A small masked spectrogram model, trained from scratch: encoder width 320, decoder width 128.
Rows from block 6 of the encoder of a small masked spectrogram model, named by matrix and row number. Rows with one number belong to one neuron. Each number is 128 + 32 x the weight over its row's rms, rounded and kept within 0 to 255. All counts start at 0.
Before each neuron's rows are labels from the 100 clips, of 14848, where the neuron reaches its largest size: "top examples" is what is common among them. Only what is clearly more common there than usual is listed. The data: short pieces for a synthesised band: melody, chords, bass and drums.
# gate: MLP gate (encoder.blocks.6.mlp.gate.weight, 848x320), inputs 240-319
# fc1: MLP up (encoder.blocks.6.mlp.fc1.weight, 848x320), inputs 240-319
# fc2: MLP down (encoder.blocks.6.mlp.fc2.weight, 320x848, transposed), outputs 240-319

top examples: kick; drums; muffled (low-pass); drum pattern: march
gate.724 [160 127 140 133 157 175 111 135 178 169  72 153 117 166  85  94 156 164 194 143 108 180  82 124  45 103  51  48 139 156 152 144 101 153 160 100 214 114  64 141 169 112 138 109 222 130 166 130 151 118 171 136 118 115 147 133 161 147 108 123 118 148 120 127 114 123 153 147 106 140 210 170 123 207  91  98 157 155 106 115]
fc1.724 [125 100 163 149  92 118 141 119 134 167 103  59 160 169 136 117 165 147  66  96 118 149 140 241 199 169 142 101 132 194 164 134 173 150 112 120 126 178 111 132 157 151 144 103 101 112 152 102 100 153 108 172 160  86  94 116 113 146 113 125 112 127 161 124 117 186 161 163 153 137  97 109 135  87 176 111 134 119 176 175]
fc2.724 [147 115 124 118  92 121 137 154  67 138 131 136 112 156 149 110  58  94 103 127 136  42 135 117 205  70 102 171 118  79  97  82 126  93  66  74 122  92 147 136 139 135 124  34 158 147  83 163 132 102 136  98 128 101 118 167 120 134  96 143 109 102 137 106 163 109 147 106  38 105 137 128 107 153  72 115 162 132  99  95]

top examples: bowed string-like; tempo: 160 to 170 bpm
gate.170 [181 129 167 121 125 148  69 171 150 122 103 132 153 162 119 110 145 117  75 182  63 159 123 174 143  67 143 111 140 204 110  97 151 125 155 195 178 104 153 144 166  73 127  68 112 105 146 131 127 129 127 152 152 123 104 101 146 134 132 103 134 142 123 168  81 121 114 116 127 106 117 148 112 122 114 151 165 110 145  93]
fc1.170 [ 95 155 128 165 163 147 103 141  89 131 160 155 139 109 122 126 155 134 164 194 111 128 126 145  82 109  91 138 206 122 118 161 188 105 156 134  96 133 130 135 138 190  97 186  84 107 127 152 175 126  68  97 108 136 181 137 215 138 107 112 150 109 199  64 111 174 146 176 116  92 116  91 112 131 134  81 108  94  91 105]
fc2.170 [ 93 185 125 169  92 165 126 144 215 172 114 173 112 149 119 143 198 137 130 129 105  99 104 135 100  90 107 131 174 144  74 172 106 188 191 151  80 174 119 139 139 128  43 127 103 143 165 111 157 134 148 133 122 112 135 112 145 153 128 100 121 115 164 156 149 131 103 147 129 141 135 146 131  99 180 116 125 146 160 168]

top examples: snare; kick; drums
gate.726 [152 141 137 104 168 154 117 106  77 135 131 155 152 169  78 102 125 147 159  99 135 129 115 142 161  85 154 140 139 150 164  94 119 128 100 170 157 107 115 127 135 134  92 108 179 114 143 117 168  70 180 125  91 171 153 126 170 157 120 158 112 172 184 144 151 145 144 115  75 127  55  79 115 131 139  66 137 102 138  64]
fc1.726 [102 131 108  63 148 132 160 152 161 106 117 136 129 116 148 124 111 144  55  55 255  78  87 126 129 174  74 138  74 156 101 192  95  68 120 104  94 139 126 144 151 131 152 166 173 126 144 127 180 142  97 156 163  79  98 153 122  94 113  95 144 143  83 129  94 118 142 112 105 131 158 124 122 159 143 126 136  88 117 126]
fc2.726 [148 153 152 133  66 138 131  96  98  91 124 144 136 126 120  74 170 107 101 121 116 131 138 127  86 146 101 121 151  64 145 104 139 154 137  93 108 119 187 123  83  84  89 127 126 134 170  78 122  95 135 129 127  55 123  92 111  93 160 169 103 158 112 123 124 163 115  61 171 155 136 109 149 109 130 145 151 137 144 189]

top examples: bass line; bass guitar-like
gate.42 [145  90 112 120 202 139 133 140 121  96 135 118  48 179  94 163 172 132 154 121 160  47 137  75 125 115 109 146 174 116 155 111 125 137  86 160 189 122 168 121 162 140 142 139 147 142 140 143  74 150 165  63  82  72 102 178 118 111 193 149  92 108  91  91 163 132 149 164 127 136 103 164 122 201 111 112 186 111 125  81]
fc1.42 [186 156 181 138 138 119 182 120 128 129  82 113 142  86 165 127 109 163 138  81 147 142 110 155 128  89 154  90 171 208 154 115 165 152 158 153  81 119 127  88 132 114 119 147 156 151 108 157 128 125 121 163 123  75 131 175 134 120 127 122 122  83 106 113 158 147  81 150  85 162 118  90 155 103 170 133  79 149 156 172]
fc2.42 [ 41 133 137 138 176 105 118 106 150 146 145 126 153 126 121 133 123 117 148  89 151  79  93 103 129 113 111 117 107  40 112 101 171  88  76 146 162 124 119 116 161 121 102  86 159 102 118 105 162 252 160 133 136 134 177 123 174 145 162 147 119 165 128 106  80  78 147 127  98  99 160 137 108 152  74 146 187 213  96 164]

top examples: text has "noise"
gate.507 [124  61 101  90 133 176  74 112 138 177 182 157 121 108 110 163 115  88 131 122 143 156 140 100  85 127  94 106 106  51  98 104 127 122 122 121  87 119 116 152 107  91 181 143 154 146 126 155  71 202 135  97 111  64 115 149 143 119 115 177 120  78 155 157 124  77 167 116 113  95 155 124 178 106  66 131 150 105  70 126]
fc1.507 [128 116 134 152 157 139 136 173 101  75 138 149 102  72 102 165  60 133 161 142 142 154 131 113 126 130 103 147 164  81  96 139  51 119 102 162 184 101 107 139 155 130 123  90 128 114 101 116 166 146 159 147 123 174 103 135 138 118 204 108 114  96 124 131 115 163 115  79 132 157 112 123  99 154 155 145 165  81  73 126]
fc2.507 [189  82 155 118 163 137 157 110 175 156 164 119 125 115 123 146 174 145  95 155 135  94 149 157 173 105  89 142 164 147  59 145 101 135 117 139 121 104 144  99 130 102  98 125 177 154 130 123 102 165 138 120  87 148 153 112 141 112 112 114 148  98 167  82 183 120 155 158 114 100 156  88 140 108 107 117 158 123 159 117]

top examples: square lead; clarinet-like
gate.687 [153 144 155 109 112 122  65 126 142 100 213 129 151 189 102 120  87 105  86 170 120 119 123 155 133 158  76  72 159  88 138 124 100 135 108 102 132 145 130 120 108 140 160 201 119 109 133 154 117 120 111  97 139  59 132 156 144 102 173 157 133 108 132 142 133  57 181 180 124 135 140 129 151  69 153 116  92 108 173 151]
fc1.687 [182 129 131 114 150  62 183 116 117 132 178  77  43 124  96 103 148 142 149 145 134 159  99 134  92  97 131 158 129 112 154 134 165 134 162  99  32 160  95 193 145 126 138 170 164  97 219 154 131 227  51 183 153  70 116 172 170  93  83 148 144 160 155 133 119  75 117 110 121 111  83 123  95  56 156 117  91 132 124 145]
fc2.687 [ 78 175 160 120 149 142  88 179 114 153 190 114 111 144 109  93 157 122  65 127 108  76  87 125 138 104 139 165  89 131 143 137 173 122  59  48 151 121 136 125 169 104  65 134  95  99 123 120  96 118 138 105 143 137 171 167 122 115 202 115 127 147 129  90  85 100 130 141 125 111  89 131 160 119  79 136 110 107 111 151]

top examples: kick; drums; closed hi-hat; thin (high-pass)
gate.699 [124 162  98 107 135 145 144 172 110  45 139  79 104  77 135 115  94  72 121 137 178  74 159 112 165 115 119 152 136 139 114 134 125 177  60 113 103 149  93  83 137 152 103 150 163 200 148 133 114 125  70  92 191 124 143  80 177 146 157 153  91 129 183 137 104 162 106  77 115 134 110 143  81 163  91  80 113  81 154 145]
fc1.699 [114 127 115 108 132 177  99 137 123 122  94 153  87 109 128 143  95 113 151  76  93 125 130 117  96 172  70 157 119 186  93 135 132  69 116 108 122 137  49 110 132 116 145  95 126 125 180 109 161 115 126  65  84 114 150 157 147 121 193  93 165 138 162 109 151 145 124 127  92 155 130 144  94 139 114 119 153 179 123 122]
fc2.699 [154 204 135 166 100  73 123 162 108  82 161 154 143 136  86 156 146 175 164 145  55  63 181 100 147 140 126 101 192 109 128  95 104 152 117 126  86  83 176 111  83 172 151 128  76 153 137 162  68 140 102 137 144 114 128 157 148  81 113 120 142 148 138 145  77 167 105 134 112 108 128 127 159 109 123 102 161 102 136 127]

top examples: bass line; bowed string-like; clap
gate.204 [159 118 120 144 112 183 119  97 175 147 117  85  74  58 128 113 105 160 132 151 146  89  86 159 125  99 120 116 109 143 180 125 165 135 138 144 127 106 165 115 124 136 124 161 180 121 115 110 113 136 121 145 106 197 102 135  54 144 144 118 165  68  65  59 154 103 117 181 114 120 153 103 120 154  59 118 198  91  90 142]
fc1.204 [144 148  94 152 147 153 161 162 141 110 111 139 130 139 168 116 152 168 107 134 127 181 118  71  82 122 132  99 141  99 152 180 133  71 129 129 133  60 141 147  75  85 166 137 172 142 144 109  93 158 159 118 121 137 175 168  93 146 100 103 159 134 115 103 105 111 138 144 111 132 121 111  66 122 104 183 115 123 140 119]
fc2.204 [121 135 151 152 141  70  93 139 109 163 166 131 138 163 133  89 113 131 137 180  91 121 108 186 166 103 116 115 121 104 156 152 160 131 168 107 125 122 113 133 149 163 154 187 106 174 185 130  93 129 154 167 122  63  72 121 153 126 186 154  95 119  91 124 164 127 129  98 101 102  58 171 112  53  86 145 114  95 137 167]

top examples: text has "noise"
gate.272 [175  83 148 154 131 122 111 104 140  88 105  93 129  90  94 166 126 145 148 141 151 132 138 126 151 119 112 160  88 145  97 163 149 199 188 127 108 117 139 126 161  76 173 119 118 184 116  99 179 121  44 142 127 117 157 164 141  83 140 142  95 145 148 191 140  97 113 128 134 141 147 130 147 102 158 118 161 117 188  67]
fc1.272 [106 128 120 101 128 144 136 123 166 128  99 146 117 166 114 159 120 184  89  83 120 105 151 115 112 133 105 118 159 164 126  93  98 167 131 165 119  95 164 119 112 145 140  80 133 125 135 126  97  93  92 121  62 124 158 130 131 142 131 127  51 139 135 188 117 158 144 104 113 153 110 151 152 171 142 118  34 133 185  66]
fc2.272 [102 158 157 130  89 156  89 148 107  88 138 136  85 118 116 140 184  70 150 158 141 173 110 123 125 124 156 133 123 127 166  89 164 136 135 140  87 119 186 161 111  84  64  33  95 120 148 119 150 136 153 146 121 164 148 125 133 154 140 142 109 148 156 123 103 122  95  97 123 100 127 133 164 150 111 117 109 148 164  64]

top examples: text has "noise"
gate.472 [109  91 119 119 148 113 113  67 171 150 149 149 101 134 139 165 111 134 105  76 106 238 103 167 124 142 186 184 152 127 128 169  78 137 133  95 124 177 122 105 129 163 136  51 104  29  83 114  82 117 124 122 151  92  83 126 126  96 113 111 109 152  85 164 102 127 130 103  63 106  98 131 181 128  74 152 156  75  67 205]
fc1.472 [173 101 149 139 131 146 120 107 124 108 120 104 120 118 122 141  66 106 136 137 119 131 136 121 162  76 150 147 110  81 124  87  85 110 164 112 143  94 123 104 188 162 117 123 172 176 114  62  90 105  34 151 143 193 176 106  79 176 129 119 105  79 202  95 146  90 186 148 147 117  83 224 132 120 114 114  96  91 128 152]
fc2.472 [ 96 135 196 156 116 175 115 111 155 104 145 151 131 130 145 149 139 142 146 151 130 101 139 127 142 106 108 105 210 192 152 139 124 190 201  80 148 131 129 157 105  75 157 141 129 144 114 114  89 159 133  98 119 158 193 103  94 127 158 100 120  75  67 170 120 156 161 136 123 150 135 100  68 163  66 153 241 167 158 142]

top examples: bass line; tempo: 90 to 100 bpm; tempo: 80 to 90 bpm
gate.247 [139 131 125 124 118 146  97 137 117 164 151 121 120 134 153 137  40 134 129 120  62 146 133 168 146 123 146  73 147 179 163 196 121 154 135 161 144 144 104  91 160 145 149  76 131 101 126 136  73 132 103  82 104 123  53 105 130 172 145 141 102 111 121 103 150 202 106 121 165  68 151 120  84 189 162 166 189 168 117 102]
fc1.247 [108  73  61 139 123 133 130 100 149 114 151 145 170 140 154 111 190 186 120  90 117 136 112  77 141  87 126 121 170 107 191 176 114 139 137 182 136 148 121  93 151 159 114 105 176 122  84 161 109 110 164 127  89 163  92 150 136 192  90 155  68  95 118 112 123 198 105 111 105  83 190 120 124 156 158  90 204 143 180 119]
fc2.247 [109 127 159 106 136 123  73 147 131 144  84  66 144 149 183 126 148 103 133 163 103  93 118 119 159 169 143 119 169 106 152 154 139 117 120  87 157 105  92  80 151 142  96 106 175 101 125 146 111 151  49 164 101  90 148 125  74 144 112 109 193 111 134 110  66  87 168 136 116  79 105 124 181 104  74  99 120 105 163 126]

top examples: kick; drums; bowed string-like
gate.24 [123 184 158 143 138 121 113 174 132 143 108 128 123 165 125  90 156 113  66 175  68 103  78 130 107 141 143 135 168 172 135 112 109 151 139 171 104 135 104 124 161 114 141 162 127 171  64 137 115 136 157  98  98  88 153 169 167 181 126 135  90  91 175 131 123 194 146 129 172 158 134 148  68 121 146 150 138 159 117 108]
fc1.24 [114 109 141 119 125  80 133 155 110 170 141 151 107 153  91  50 156  96 185 108 148 111 131 152  46 113  56 110 135 104 133 124 153 163  94 192 119 171 151 125 147 130 122  73  98 137  79 156 137 139 126 117 160 145 164 177 140 137 150 140 121 148 108 131 153 101 125 160 187 109 129 142 154  99 120 124 110 183 142 143]
fc2.24 [117 173 131 138  89 102 123 100 139 154 210 162 135  93 172 118 169 122 147 127 193  50 137 164 110 145 122 146 157  92 106 165 124 181 133 129 160 214 106  40 140  51 129 104 199  96  64 168  60 166 164 165 123 156 127 144 170 153 193 116  73 128 109 139 134  58  80 163 131 109 157 177 118 114 146 116 159 161 164 188]

top examples: square lead
gate.616 [ 66 103 116 144  73 106 129 149 117  96 140 116 158  88 130 112 123 125 117 108  63 169 159  92 113 123  79 126  70 201 104 141 128 128 179  98 195  94 118 118 160 159 132 154 165 145 141 121 114  87 158 114 141 142 111 109 144 137  77 138 131  84 140 122 122  99 145  90 169 111 108 104  99 161  96 134  95 128 135 139]
fc1.616 [182 117 156 110 125 116  95 123 194 165  96 117 133 187 126 146 116 117  78  94 105 119 120 138 157 161 143 103 163  71 107 123 107 148 108 101  63 128 152 127 126 109 117 113  74 204 121 111 130 133 182 156 151  95 131 101 157 139 131 121  67 181 117 160 171  77 122 191  94 108  94 143 120 109 161  83 102  89 131 117]
fc2.616 [106 123  96 104 102 117 159 140  95 120 165 129 120 140  80 129 167 102 103  97 106 213 177 179 136 159 105  39 131 105  91 121 123 110 149 133 151  59 144 178  82 143 103 138  92 160 123 110 116  66 133 121  66 156 122 179  75 108  93 151 121 122 133 111  87 145 125 180 206 175 108  85 200 151 130 161 107  91 165 150]

top examples: snare
gate.355 [135 151 109  88 124 157  54  91  95 113 150 112 173  92 163  87 158 178 138 167 113 166  84 121 125 120 120  92 142 188 110 117 114 108 120 166 156  84 143 136 135 144 132 101 177 100 128 145 137 101 169 112 153 178 170 144 175 113 147 125 180 130 108 116 113 122 140 118 109 119 147 116 179 145  97 141 193 193 134  91]
fc1.355 [110 167 126 158 145  97 178 126 127 159 107 194 143  94 155 120 160  70 142 130 156  62 123 118 126 116 116 161 130 130 111  84 190  99 118 142 121 116 114  97 124 180 134 178 136 112 145 150 141 137 141 161 119 121 125 106  91 103 174 101 167 104  95 204  66 151 122 105 155 175 119 105 145 110 145 150 127 119 151 238]
fc2.355 [105  93 163 154 121 142 155 106 141 138 230 119 136  88 115 145 144 120 148 106 155  64 100 101 114  95 167  51 102 110 142 137 178 168 134 103 152 194 113 127 134 122 125 144 125 153  68 101 122 107 143 152 146 129 102 142 125 145 190 154  72 133 108 165  80 110 103 148 123  84 161 113 150 157 148 121 133 138 126 127]

top examples: bass line; open hi-hat
gate.285 [124 150 107 126 100 154 132 119 109 107 114 122 135 120 131 132 172 153 117 134  75  66  83 127 159 145 138  98 175  77 118 136 126  71 125 114 178 141 114 144 111  93 125 166 102 158 131 170  74 193 154 166 106  92 150 158 143 123 129 151 155 133 167 124 102 140 116 140 116 142 163 109  97 196  93 131 145 198 157 103]
fc1.285 [102  95 130 180 106 154  83 174 178 133 165 103 155 139  70 149 123 151 139 116 148 122 124 131 169 164 138 119 128 130 154 112  70  93 123 188 194 122 119 149 120 138 151 158 132 130 126 164  80 125 169 130 147  83 133 109 103  87  94 109 102 130 143 167  93 200 123 105 147 107 149 130 188 140  36 150 142 130 125 104]
fc2.285 [143 146 115 123 140  33  55  98 141 167  85  99 167 163  97 127 108  81 169 112 104 152 149 157 107 101  97 220 146 173  42 123 121  97  90 132 145  93  72 151 129 119 159 150 135  76 159 130  98 179 165 147 136 119 144 102 126 136 186 141 170 146  86 103 129  77 138 103 106 139  84 101 135  90 159 150  74 150 110 113]

top examples: kick; drums; rimshot
gate.323 [181 142 181 165 100 146  71 154 159 149  26 112 148 128 137 127 166 140 136 160 139 115 162  89 114  83 140 110 109 141 131 150 101 115 114  87 136 116 226 129 150 115 180 101 150 117 156 157 114 110 187 121 162 209 109 135 161 163 156 177 146  96 145 159 160 148 133 167 129 107 129  90 141 110  90 155 135 129  99  90]
fc1.323 [150  84 134  94 175 139 175 169 148 136 155 128  99 122 182 181 129 130 145 154 213 133 147  51 122 181 161 165 102 134 144 146 117 116 120 134 114 153 122 138 175 169 132 149 126 129 143 101 155 103 107 132 126 167  68 168 143  75 129  80 111 106  91  80 157 126 141  42 111 136 119 163 148 145 117 144  97 148 150  84]
fc2.323 [ 51  85 178 119  80 113  65 127 106  89 185 121 151 183 156  90 125  75 125 163 170  46  81 156 161 152 153 145 149  83 121 126 126 139 136 149  63 103 148 103 139  75 125 112 156 151 114 114 187 118 109 142 162 154 179 118 189 129 184 106 166 126 127 114 102 116 124 109 202 132 104 112 118 101  90 122 186 151 102 127]

top examples: text has "noise"; key: C# major
gate.708 [109  84 185 116  69 136 132 113 145 149 149 153 149 134  60 110  91 114 165 102 155 106 201 146 111 127 122 123 152  77 102 110 160 137 152  97 104 141 137  94 160 106 116 125 154 137  92  74  88 114 152 107 107 112 121 113 130 107 122 133 192 183 158 169 131 150  98 126 139  89 145  63 131 111  85 162 154 165 122 126]
fc1.708 [148 129 152 184  95 128 145  94 133 116 109 139 152 124 100 123  79  80 124 202 112 141 177 107 143 138 154 160  77  71  89  86 153 162 119 145 116 102 127 139 124 115 138 196 166 104 112 137 114 136 176 147 109 134 155 139 131  92 128 125 168  86 151  79 151 192  86 167 126 110 162  88 143 103 128 164 145 101 121 142]
fc2.708 [118 121 208 114 127 100 112 136 141 205 133 167 185 126 123 101 157 174 131 162 163 119 157  97 158 171 121 188 122 105 126 106 167 128 121 123 126 154 117 155 142  94 113 166 180 120 102 103 149 100 108  97 190 115 139 131 113 157 142 125 161 132 126  89  72 136 100 125 194 132 100 104 132 210 132 153 136 185 133 123]

top examples: bass line; bowed string-like
gate.331 [138 124 106 136 163 175 159 107  71 157 159 154  91 149 124 149 109 143  52 146 107 151 145 119 121 121 164  54 152 138 179 143 124 104  74  98 211 117 142 169 162 143  72 165 173 165 120 120  74 121 138 151 107 188 121  62 129  92 108 171 130 139  88 117 123 139  92 131 148 126  94 114 159 129 120 114 170  92 143  96]
fc1.331 [129 133 108 148 135  90 169 123 110 122  50  47 136 116 178 201 161 111 121 117 103 107  93 108 128  41 147 124  96 201 168 196 148 164 165 124  79 120 118 156 146 135 177  93  74 190 132  90 143 119 176 102 189 115 122 117 140 165 163 124 101 114 129 176 141 145 150  80  85 137  85 115 108  49 131 109  67 103 142 139]
fc2.331 [ 85  61 120 120 109 131 155  98  63 115 148 123 132 121 188 134  25 137 121 154 130  87  69 152 151  99  83 179 100 163 128 145  67 170 103 146 151  78  86 165 143 168 151  79 156  62  88 112 129 129 142 118 124 173 138 104 120 105 134 102  83 163 155 158 161 146 169 102 121 130 152  88  85 193 133 172 132 141 115 111]

top examples: bowed string-like
gate.136 [120 161 120 108 119 169 109 182 134 117  49 101 143 133 159 133 106  87 123  85 168  88 175 183 181  63 162  84 164 134 171 117  65 116 152 132 186 146 159  89 183 159 118  58 204 112 118 121 148  97  86 132 127 154 195 129 192 116 119 128  93  99 132  80 120 106 106 105 109 210 144 112 128 132 124 118 118 141  69 127]
fc1.136 [ 93 161  63 123 168 146 101 148 116 143 144 170  99 147  55  92 151 106 151  99 106  94  90 148 119 178 131 141 112 139 153 187  68 139 165 115 108 146 127 138 144 119 105  62  83 119 177 108 131 196  88 105 153 159 151 150 166  61 136 142 173 163  74 103 130  93  98 117 150 170 139 166 122 144 183 136 171 146 177 124]
fc2.136 [ 67 127  75 136 119 183 118 127 121 152  77 107 153 149 168 107 151  62 145 101 124 125 132 150 153  61 101 148 127 156  79 156 130  80 116 123 139  94 109 117 135 164 128 114 126 112 130 156 162  80 151 114  98 117 130 151 131 116 128 149 177 114 135 154 148 138  90 108  73 157 142 103 119  30 114 113 158 142 135 167]

top examples: kick; drums; snare
gate.586 [181 133 139 168 128 160  95 152 156 167 197 163  93 151  60 111 110 175 141 170 131 117 122 118 189 113 172 180 106 165 167 105 164 187  91 159 163 102 112 112 187 132 129 148 168 128 137 156 151 131 142  91 126 149 131  84 226  74  92 137 129 135 101 134 138 149 100 198 155 115 133 115  94 131 140 146 161 150 127  71]
fc1.586 [ 87 153 195 100 169 152 155 150 173  80 129 155 139  95 143 174  95 139  80  89  84 140 117  77 158 195 148 120 140 119 111 155  99  73 164  65 169 131 166  99 135 124 144 174  85  65 114  91  56 163 118 175 132 105 148 165 124 122 118 121  99  88 113 119 104  80 132 139 119 122 115 106 147 115  86 143 175 127 100 128]
fc2.586 [ 77 151  87 130  59 104 134  76 138 124 204 131 139 119 102 124 161  91 176  65 187 115  98 122 138  98 241  99 135 153  70 145 143 121 123 119 125 134 114 138 138 154 175 168 133 137 130 137 138 113 125  86  56 142 106 147 127 115 176 187 132 120  98 122 124  89 129 154 141 138 132 133 119  39 211  45 115 139 149 171]

top examples: square lead
gate.150 [162 125 171 107 138  89  70 117  90 125  90 101 139 209 118  87  70 204 117  75 116 134  99  94 110 117 126 126  99 133 138 182 120 132 143 143 166  88 145 177 184 133 147 125 125 137  85 132  96 153 136 125  88 181 150 191 175  90 122 146 126  79 105 187 160 102 105 115 121  98 171 141 115 141  50 153 108  97 151 113]
fc1.150 [ 92  79 159 105 189 115 137 147 163 150  90  98  89 132 111 101 118 163 185 125  92 191  88 142 136 132 150 111 114 147 125 129 118 119 130  97 174 146  87 134 118 174  97 184  76 123 131 121 109 110  65 158 113 105 106 214 165  87 171 149 155 177 124 117 125  55 119 133 134 176 128  95 141  63 139 130  84 130 118  95]
fc2.150 [180 124  96 131 122 108 228 129 155 150 119 165 112 104 150 144 148 125  82 133 134 198 115  93 103 138 102 113 110 133 117  73 108 125  98 123 111 138 147 134 128 139  91  91 149 121 132 130 175  50 131  85 140 172  55 112 107 103  99 102 130 159 179 113 187 142 124 117 137 104  90 138 158 101 196 142 123 105 106 110]

top examples: snare
gate.756 [184  75 120 169  65 153 133 167 122 137 167  95 113 153 107 119  38 122 107 126 143 137 131  90  77 140 138 119 172 124 130  90 121 122 123 138  97 132 126 139 151 162 126  98  49 132 118 195 110 115 140 113 113 129 140 103 123 123  48 121 158 104 146 122 119 159 119 159 111 124 151 133 118  99 101 152 107 135 153  97]
fc1.756 [143 154 113  70 141 132 115 108 159  81 105 131 126 159 143 143 150  90 168 153 184 107 110  98 117 156 132 118 114 108  70 119  99 124 167 123 156  98 148 102 118  43 111 140  98 108 143 163 107 180 133 105 125 129 110 156 141 143  67 115 174 145 111 118 107 169  99 213 111  98 199 159 121 106  70 121 152 148 132 109]
fc2.756 [ 85 125 107 178 131 141 121 149 194 125  89 180 210 128 152 179  40 123 126 103 126 180  93 159 128  47  99 196 211 122 151 182 124 120 136 139 145  90 187 196 122 168 116 107  75 113  42  88 140  80 111 121 119 106 179  96 180 136  92 129 142 155 100  90 103 112 166 107 144  80 104 117 148 143 106 202  58 160 113 132]

top examples: kick; drums; closed hi-hat; thin (high-pass)
gate.416 [123  85 142 112 179 120 118  83 109 130 120 135 106  90 148 156  81 131 121 130 106 118 122 159 114 113  87 100 129 169 155 178 147 130  95  52 115 111 118 117 126 150 112 149  95  92 146  86 147 140 130 121 137 100 165 161 143 138 190 123  81 102  98 131 128 133 102 165 173 112 128 138  67 102  90  81 149 185  80 168]
fc1.416 [214 146 185  95 123 173 154 136 151  97 112 111  88 125 164 137 152 183 101 169  98 176 170 158 165 159  92 159  99 101 107 216 125 163 184 114 147 163 108 141 141 100  99  95 156 185 130 126 139  88  68 177 133  94 133 143 156 139 158  93 157 137  88 175  74  97 134  95 151 115 132  98 134 115 137 163 127 150 148 146]
fc2.416 [ 85 121 120 127 124  57  53 147 164 119  61 131 131 141 144 126 111 100 171  96 139  94 158 120 106 134 165 158 138 137 121 199 132  92 129 116 176 136 107 130 173 163 127 143 151 126 161 142 117 236  95 121  58 110  99  84 120 140 113 135 148 109  73 200 146 150 136  85  88 138  84 126 121  87 137  61 158 176 139 111]

top examples: snare; open hi-hat
gate.740 [123 181 126 144 114 158 166 172 102 159 182 131  99 115 204  95 143 104 161  95 167  83 114 111 133 138  93 150 116 129  99 124 175 115 119 116  64 102 118 215 151 120 163 132 131 111 129  81 119 118 130  90 168 106 182 142 140 141 156 204 148 139 100 107 125  86 128 117 159 114 109  66 132 105 148 190 150 154 121 108]
fc1.740 [116 141 146  93 123 121  95 132 141 170 125  73 186 123 116  94 115 183 151 123  94 115 145 113  95 142  83 151  93 131 129  64 153 104 150  85 106 159 131 161 154 103 107 149 158 108 134 123 183 179 128 108 156 104 137 131  87 150 117 161  93  92  84 133 105 232 111  84 112 115 137 160 144 182 146 149 141 145 132 165]
fc2.740 [151 136 101 104 176 190 127  81 114 127 160 156 107 136  91 169  93  73 192 129 125  97 152 105 106  47  97  96 126 109 149 131  98 168 154 161 151 169 117 165 167  95 132 150 160 127 144 136 144 101 168 139 203  43 128 125  62 123 125  74  95 102  93 131 118 135 116 121 117 127 114 128 136  93 137 109 137 113 100 128]

top examples: text has "noise"
gate.35 [106 163 110  81 144 116  95 119 175 133 132 114  48 202 156  95 141 118  90 124 141 192 161 107  96 137 133 170 104 123 109 110 150 162 132 151 110 159  95 100 134 139 103 116  88 155 162 107 106 127 194 121 116 168 138 153 128  95 145 106 115 144 115 103  81 119 155 117 170 128 103 100  48 104 159 112 128 145 115 153]
fc1.35 [139 148 122 168 118 130 103 148 173 130 129 117 109  94 149 185 185 121 125 115 102 152 148 133 103 179 126 100 158 106 137 102  93 151   4 122 184  88 141 155 114 130  98 157 158 106 102 119  92 122 197 135 106 165 110  75 124 152 120 155  80 110  70  83 124  86 126 204 152 174 138 118  46 215  95 188 131 176 143 137]
fc2.35 [138 130 118 125 112 133 148 173 129 150 106  78 176 154 132 128  89 115 143 113 161 112 136 126 158  51 130 149 123 125 127 121 113 107 150 144 167 119 133 140 193 150  97 112 105 113 123 124 154  70 123 106 159  40 149  81 150 165 144 106 173  89  91 179 118 110  99  94  93  95  67 106 128  21 104 101 179  62  97 164]

top examples: bass line; bass guitar-like; harpsichord-like
gate.119 [205 139 128 158 105 182 141 134 111 108 167 144 117 132 153 110  79 120 102 157 176  56  91 101  64  69 105 187  95 147 164 124 113 152 154 113 110 202 132 131 121  61 108  95  75 178 115 144 122 150  71 143 119  86 143 153 201  96 154 118 156 154 121 167  63 137 173 133 117 121 106 191 111 133 106  92 149 140 122 131]
fc1.119 [ 73 121  93 106 119 160 113 165  98 122 136 103 110 119 103 155  95 137 123 142 140 155 168 143 102 131 195 163 150  94 124 123  83 150 155 147 149 147  85  82  94 159  92 180 124 120 161 127 114 174  98 171 151  55 150 110 147 111 141  80 149  82 130 180 114 154 114 131 187  84 198 141 152 128 115 121  61  85 147 192]
fc2.119 [132 105 126 121 142 126 123 104 132 156 168  96 112 146 128 162 131  88  88 102 153 190 196 112  90 157 133 126 156 102  84 151  70 176 124 160 100 136 113  59 121 119 136  91 186 152  76  94  96 181 139 211 159 119 109 104  81 136  68 149 143 112  59 174 145 133  77 118 142 104 166 196 131 190  80 100 116 137 127  88]